config.yaml
input: "waveform_16khz"
targets: ["instrument", "pitch class", "dynamics"]
arch: "mobilenet_v2"
norm: "groupnorm"
activation: "relu6"
depths: [5, 5, 5]
epochs: 3.6
warmup_steps: 80
Rows from block 2, named by matrix and row number. Each number is 128 + 24 x the weight over its row's rms, rounded and kept within 0 to 255. All counts start at 0. Numbers have three digits each. After the name is the row's rms in percent of the matrix's.
# fc2: squeeze-excite expand (model.blocks.2.se.fc2.weight, 512x32), inputs 0-31
fc2.313 189:072116130145101175133126125099115117128128127135131134095155134153128115124076128123135061123154
fc2.314 061:126123149120110112176132136189133139117144137105147114159151136091147115125170149131158168163140
fc2.315 043:093117138128145131108149122070102141125144137123110146140109188126111141145170116123147094096094
fc2.316 088:079141130137093143152130082181128117135140128132133115121135109112106168125117169140113073114133
fc2.317 082:128091108160119117123131163052138114113124112114132115104131148134140165126105142121123101121071
fc2.318 031:116162169126138137141089153120158108168143110165091160130111114090108147123133095140096127103118
fc2.319 029:152163124155097089098102135125166103119123108118129129149145134118160161152171115135086112090125
fc2.320 037:162091148102130138094147119115126115104108135099160163147099162102126103094088147158111109112134
fc2.321 196:093151125126130111149133155091131139125126119134123131130031130113128135130124113134142073125108
fc2.322 029:100109092135133130117095112105090150157114160092119118102170124124163114095142109097142117117089
fc2.323 066:148147106093076112126141101111140090136149139109109114106079102137126123141093147127133110117075
fc2.324 201:139164144079130079117121138150115169127136128124131134157129169112089150126135115132159116149180
fc2.325 080:086104114145113155147137101147118143137134139138116119148121123156130128136209065124141135127134
fc2.326 037:105109140114121118078112147130171123138149087122105138130106091161139147141079133123086131113098
fc2.327 192:194128132204132102125131131124131124122132132128134136128096164084137134130173119132140099131130
fc2.328 062:141144137103080137159124133162121117138125141122130135093133139072097108139052134139138137118119
fc2.329 285:125167125126107138122125130138123114121124125130129131101082123098144105130056147129140111132055
fc2.330 115:159124121197131077132134171100129117127130136122135121173109152137156132140129110135125179131119
fc2.331 035:165133116100145095136136140122155165161094162115156105158159157087123128111130120135158149135095
fc2.332 038:122123110064119157097146116122130161095154111126133123102142128086142098079127137151091128123111
fc2.333 033:119122119111122093130122103116123151117157160143106100128122086056159109125101113161145107117152
fc2.334 028:124092145147148108162164161152125098119128123148099162121104136165133162108160139102126166111097
fc2.335 121:155113120108120184123133147153135098127133137127135133101110146153123120127062125126128058117139
fc2.336 035:146150163110148140132146166108147102108126091094148136139165151133094101145097164100124145116092
fc2.337 069:147139124138103126138137172151119117121126139115143126065143114200134134111159087112127111143147
fc2.338 030:143113102091157116144138120116147145092136165139132143081105086160154130098142154101163109143143
fc2.339 466:098133127162137160134128117096131126127129126126128128062167153093137123127173124129126082131172
fc2.340 025:162113149149085153138086131132123116114133114084147153150156132157177101112115163131130137163127
fc2.341 098:130091140074125153136133093123118152140125116129123130133177142159131066127098096127140105132157
fc2.342 041:102088106101107109136096107108114091102136096146107112165111155100155149147129102155115136105098
fc2.343 115:129128147083126093143117106143127144136131126137128126128200132093108117121086165123162118130170
fc2.344 033:124113116132120124165092137166165151094122105130104100171133110153089122126161129115130162155093
fc2.345 037:096148101151147082157093112133114169113132139145119096157150151091120127111096108111101125104156
fc2.346 033:130166148096120155092098111161110091092099127134148104109100114160135150163137113143142091134138
fc2.347 033:138166106128120074107125102150145105123157154118120125120102146082119098113116162138146073114116
fc2.348 036:100108101145056096141116148118107128147131120159119116140124139123092115132132161158105095119169
fc2.349 028:093121136161124170138104150136122151137151135115091107134140087140120134167118136167169158114168
fc2.350 107:120137127112121121111117158174140154121123120129124127136168106081138110121094103129145056119092
fc2.351 041:143108130093133129125155164122136080127150139171139118166128095076140153135140165149107123106107
fc2.352 071:192128129089136167141130108100138169123144113136112124113166156138116134114095152143135129134174
fc2.353 062:128083138101102092113144162043133143127153126141114110146121146118144144129133139124122091139111
fc2.354 116:072135093115128101068127137113140084128120123131134134145075113132117113144135118127086135132158
fc2.355 146:123122122200114182126125141158126149139124137123125117152107112178137112134161152134098157127106
fc2.356 073:104165141102167123121129171124126079124134144120125136165085130103116120139156089144100111147093
fc2.357 149:114115123096107093139132153120119113133113124118120126127127154125135155127035075124118104119138
fc2.358 033:136141143142130105132148139139136092161130166164104089105124115155094098117146099163103152159161
fc2.359 064:099169106113173129156134159138120109126116120105144102149080114072104129111138149143120132124166
fc2.360 031:090139108168141127108112111139166154151146091125142099139104110147106150134094092164153097112132
fc2.361 042:126163102130134142099130181081149092113120158133123112147114117115120097132089095143109123134084
fc2.362 032:119119109142138115084122106120125143122145147149164129140128158065124119090122103155128079159157
fc2.363 097:131129136138127164131146095050147077130136143136132125107142146117155144150072142128131123118117
fc2.364 061:086098108119109096095135130081105137123106123137123127112084162154106132159087131112161103116130
fc2.365 110:142114125153154131129124143075133090139130118123131118075131166090128160122153099132105183130120
fc2.366 031:090097125104166107116152143101124117091123098112103107146154101106119160101144107094106170126126
fc2.367 085:063145129160098126139107086092127131120129122121117115173092137106104092138147132122113099116106
fc2.368 071:089132121167148101119123087060115119120141128118132132143112163161165116125137162111137144104149
fc2.369 071:149132104120114101119119096090140125133137135143126114131155148037119117138155146124132121090099
fc2.370 068:117164130143082109128105152105130171122117126119110149072089076121132142118130131133139110137088
fc2.371 030:114119152151164139165147153162169121123123101143170092097124129126149155154148106104117146165147
fc2.372 033:154119103115105096125141155097125163135148100117157134104153128140165127082172115110142114148084
fc2.373 032:171151141146098127099114151137110151152094150099149158135165102141096098127167088143137123134122
fc2.374 032:117091094153138116110101143111130146158119144153106167145098152092102117161112105155144096090126
fc2.375 045:165106142098144092115134074176114119158140101139144124132152127097156114126126144113126131093086
fc2.376 040:104145150136143087091148104136092129159120112129124128150143150088197122151129120142125107098107
fc2.377 033:093102150137133114106114140156091159151157105123102152107164161100161127099132140104160101123102
fc2.378 194:124143134188170090130126138162141143124129134122126129198102108140144129123175138122123107108120
fc2.379 042:130109122114091108107085104127119149116112148086153144075108147090112155131110134153133082127143
fc2.380 047:142148138105166109111103155140155154135151106130120133110080165146151117105109104138151117155071
fc2.381 076:156149151098123119135136059133126123133127136119141128101109107121143127136062127137144074140151
fc2.382 047:144115146112090087149151103102130173134125142128149140081129124093129115145123189135146104107139
fc2.383 039:127125107120149125136144150111152124119106108109157132138141109073170118129162105155153088119071
fc2.384 076:132147111122126118126110131079129136118140116118119141142162088164101128127211136143109155102115
fc2.385 055:086122124072139131132130111126137173129098133102120109098180130113133115138088132109128115104173
fc2.386 082:071120133096144155102128118136116153121129140133122142112075149113124117145086137137129168104180
fc2.387 140:170139120134071155135125125191140089133134122128121136115167146110167096123128096135138146119118
fc2.388 072:177104132128114110138137142077125157124116112145118144095200138128122131117087139130137163133145
fc2.389 049:136148117091127168120143171094125096110122116138121133166091115136127168132067121136112138113153
fc2.390 031:134137147105092141113162103152142097149093139168153117101150121158105090155099164155108132129123
fc2.391 090:097131103104059149140138151084129124128141135143124116114145091120111124138145081141081119139144
fc2.392 025:111109164148118119108109130150114130087124095097178162137173136169135140116125154142163138103122
fc2.393 031:134137116164111152098135128144111159157090139150088159142149118117163142135130090098086124107094
fc2.394 044:146175143129119146123139074101110128128105113158157099128115134093100136142075108103118105156113
fc2.395 030:136104132086133164126102109152099103111118118164163165124114155111118090101133161161099126152135
fc2.396 090:124144136156150065134119188129134107137113132133136133079138127124120152134124133131154121115192
fc2.397 208:086125116100149144107133160145135130131121132125132136132114150141139076135210111127172145128132
fc2.398 261:112153119111157119114130158071129154123128132125127130101131138081093124129067083126107141146144
fc2.399 032:128125099131137139115136102112122151124138152174116103111094112158136135160182097090096133084131
fc2.400 094:122172091115200142120134097083119152144130135118126117120157109159106132133145122137127164153114
fc2.401 399:190111132146147120134129157082135132121128130127130127143107139155136129128119108125114176122052
fc2.402 035:179134143107180157114145113119098137155166133115120131095098118104122155163107104144105097123121
fc2.403 030:165129098150103133083142157108140143095131115120116113083162132133142192123128130113153120098127
fc2.404 029:116092162147166095159111147151125125139171113119088107085121164147096150107126118134153128140118
fc2.405 035:150076104091133092164096078121136130098120134130124130131125152129106162106109166109124110110149
fc2.406 032:098147141094148128122119147105090132107147152115102092105092183106127108157153130095155128109115
fc2.407 046:172106141122123126161153111129110100122142156149117146070166174128125125157112140131151136171116
fc2.408 032:121167098124141092156098148100110099106131107092163132165101135123107161102108132168124137145116
fc2.409 030:093097141097166121103103125108135178128107112144087132098115126100166112120146112157152133099111
fc2.410 155:143147137157112059114128096134118099125132127132120126113164150061113119128155108123149163131129
fc2.411 055:109169098088081103120148160115122101124129148148139133121110170088166100118118101119115116138110
fc2.412 024:134121103127089102149161118104144132140104087142116106112071163159100113118121112117150114157160
fc2.413 030:108130112153121117106143091100111086104098087167135152113088122121111102157114113098134146090131
fc2.414 205:126129132109116154129130148125131163132135134129133122126049132141126084120132066124141152098165
fc2.415 050:160161104153140101109102146077112147128154108153133105107153107172158158134131120124113170128120
fc2.416 028:103137121150132130136127124138155113098136089104143157135171168107150125167146102165105087165126
fc2.417 039:160157114092098092143139140139133149135145106145101161161152132127166177138156123143152116154157
fc2.418 031:170131155136130167113098156105159118135120140113096152187112145146145128144109110091138158138104
fc2.419 029:153162114101144087154112114133132124120142123167085118121117133172102147114161104161134106084109
fc2.420 057:119152128118051130142146100128118127115144130128146112110117112086107137106081126110134078100121
fc2.421 152:167132134136096113132131130133127153124121134121125124110179110160128155129033140131123142138137
fc2.422 029:108115132149150150130142135112149154118153161166100103096093123160134087129098167140112168106112
fc2.423 033:113157106166088141168108115150099126132106134098146133119090138138156112116130124092104164112173
fc2.424 044:093153127128082093114095131155114090150119137112125110109134143116109149147137123119151085125067
fc2.425 041:072154159154091075124125141131148138143155147120113150115101134118106149159117098154146154145136
fc2.426 043:129099161145109115139152090133106156115080114104141122147124113141165130118137069139096143088126
fc2.427 029:150086133111150136152134117103095118158165115151145140109118143135149134094097163165089090132105
fc2.428 234:075139132093147142128123148113125152130124133127124126068165142126138151128142073130133115127071
fc2.429 131:124090133119133160125120032144136103128141125133137136104126132095112126122074138130121126115138
fc2.430 324:157137130203084096135131087104125121131128131126130130084129092089118117122153109130140128124109
fc2.431 055:109137154101093109157109155130134137107109135147131145138051140100121180140132139125096125127105
fc2.432 185:083146123132094137112123122099133146126123122129131125074076131060108152135148145132132102134104
fc2.433 156:102143129161226138142120133113120102128136127123134113144143104144118111127141148129118138121180
fc2.434 052:087092120116133095173152108146139160139120128132149144139164132131099123141077143152114178117116
fc2.435 039:087148146111111126147130107144135092134094124135114109072117122114113127138173113140102070154146
fc2.436 074:140120138119109073114134047095145123130112121139139130164142159143117134133117128123139158141168
fc2.437 034:094135138089148096168136146119119112155104090146134096111098169139127118119148149148085141120161
fc2.438 035:092104097114160160155153162142102098124117113110164162150116091104159112114134140113112129109096
fc2.439 033:105149094118140115117165111113091092102166139092104112119160152148107142122150098099115114091134
fc2.440 033:139115094142088131113123141100116132120092121156101121138169098098163083091135098136122106104150
fc2.441 080:126128113158118063113122105125119142115135127121115134098105097090126182125080159136149111132104
fc2.442 078:156121168090145113130123110105141117116116135117131137095202097097128106139120140116118116146079
fc2.443 048:109119137111118085114154074116162098115133110152146148158078105099142130100113110111150112145109
fc2.444 030:126125107124153089122123097127096148088106113139160119116169120155143134115092148169163149090147
fc2.445 030:095153116161108139119124094158102116108107094141119139134156155144103145166165088158097120153133
fc2.446 209:121129126153213089122128165178132151133130125127123124139120118091142101137153162128130133124133
fc2.447 034:119102107106150091097092151100093108155111146122147121151126115130149164138158091147093156151137
fc2.448 033:141079096119099130152152084121117148129164152114142129150115180132141135124108093114123081135143
fc2.449 204:173114127078110104108130053161129134128118121126130137092144099146127111122128138128110100124093
fc2.450 031:090120173081137103108135122076129144100126135162118166154141128147167121149121113122154142138148
fc2.451 030:150124162167121165085111160111095136108104128119121116120156119148105145116133087107115087099099
fc2.452 034:102136157161092108097108135087148102096121115105107167109143112097137098134111147162130107146100
fc2.453 036:122160091109171098129151163146089147126128155132127102153142134152130096113106176149110130121094
fc2.454 031:136142109147089086170127151122130138115153107132089138139107176101105102088151124110126136097148
fc2.455 062:095145128102118139113107093113090134147132111145140134095086119113118086169158107137093095157140
fc2.456 203:142123133141126106136129189044127161134126125128123123140143101160133132128172135128099110121122
fc2.457 040:119099148108121080128099061110119104147157143121124116116105154150120141136124153143092137136083
fc2.458 289:115108129085143139127126171151133155130121126126125127073167146136125133130118112130123156137049
fc2.459 038:113093104088081111146105161105129143161127131090157119126149135156132144143082147099107109128147
fc2.460 031:152148121154106165110120113135162096127125114133163096149102131107139112092101114094113093098170
fc2.461 191:152142110068158083131131147183124112131123129132134141090083124086126152124120123124120102132143
fc2.462 183:133106121127184167127130099110119112132133130136129130140093134133118123122097120124136044133085
fc2.463 100:105129124133142108105125122095138190120131128131130123150149124035143107131133138127123151103126
fc2.464 090:096132116092094090153136094126129092126133123140122143069155119140139144126064109138109120134123
fc2.465 065:066101106122106118110129079140129110105165146136118121108102099106108152118139099127102102115092
fc2.466 100:154133131125100093123125075034122118127127113141127121129147110150157128124148141116113145134140
fc2.467 042:107110101119176088124111166077151111120143133152114157124153111099119112128143155154092116111149
fc2.468 068:113151133124098155067114150133084138130142091148138119136071098097113139149107155122135142129131
fc2.469 032:111126130090165138151162135131152172155130113121156123119089092121121163104133111098111138143179
fc2.470 138:117156119125132124129122191101125125118116112134123145135114168150144140134180076124130171096097
fc2.471 030:138123155165107103129086140139158127167146152148146141120124133158114156168132110125156091089093
fc2.472 071:084109128090106128109139141180126154112129104135119136119122135151128165105115083123093084132161
fc2.473 032:098130166134132159137133146103094163161129140153093156123162136142092135113147101150113087104152
fc2.474 318:113150130063160165122127131119127131130128126124132125151086128125116134128071180130120162136091
fc2.475 033:122105107077102110145139110162157155138147092111128091162133157115108106119161114160138144154147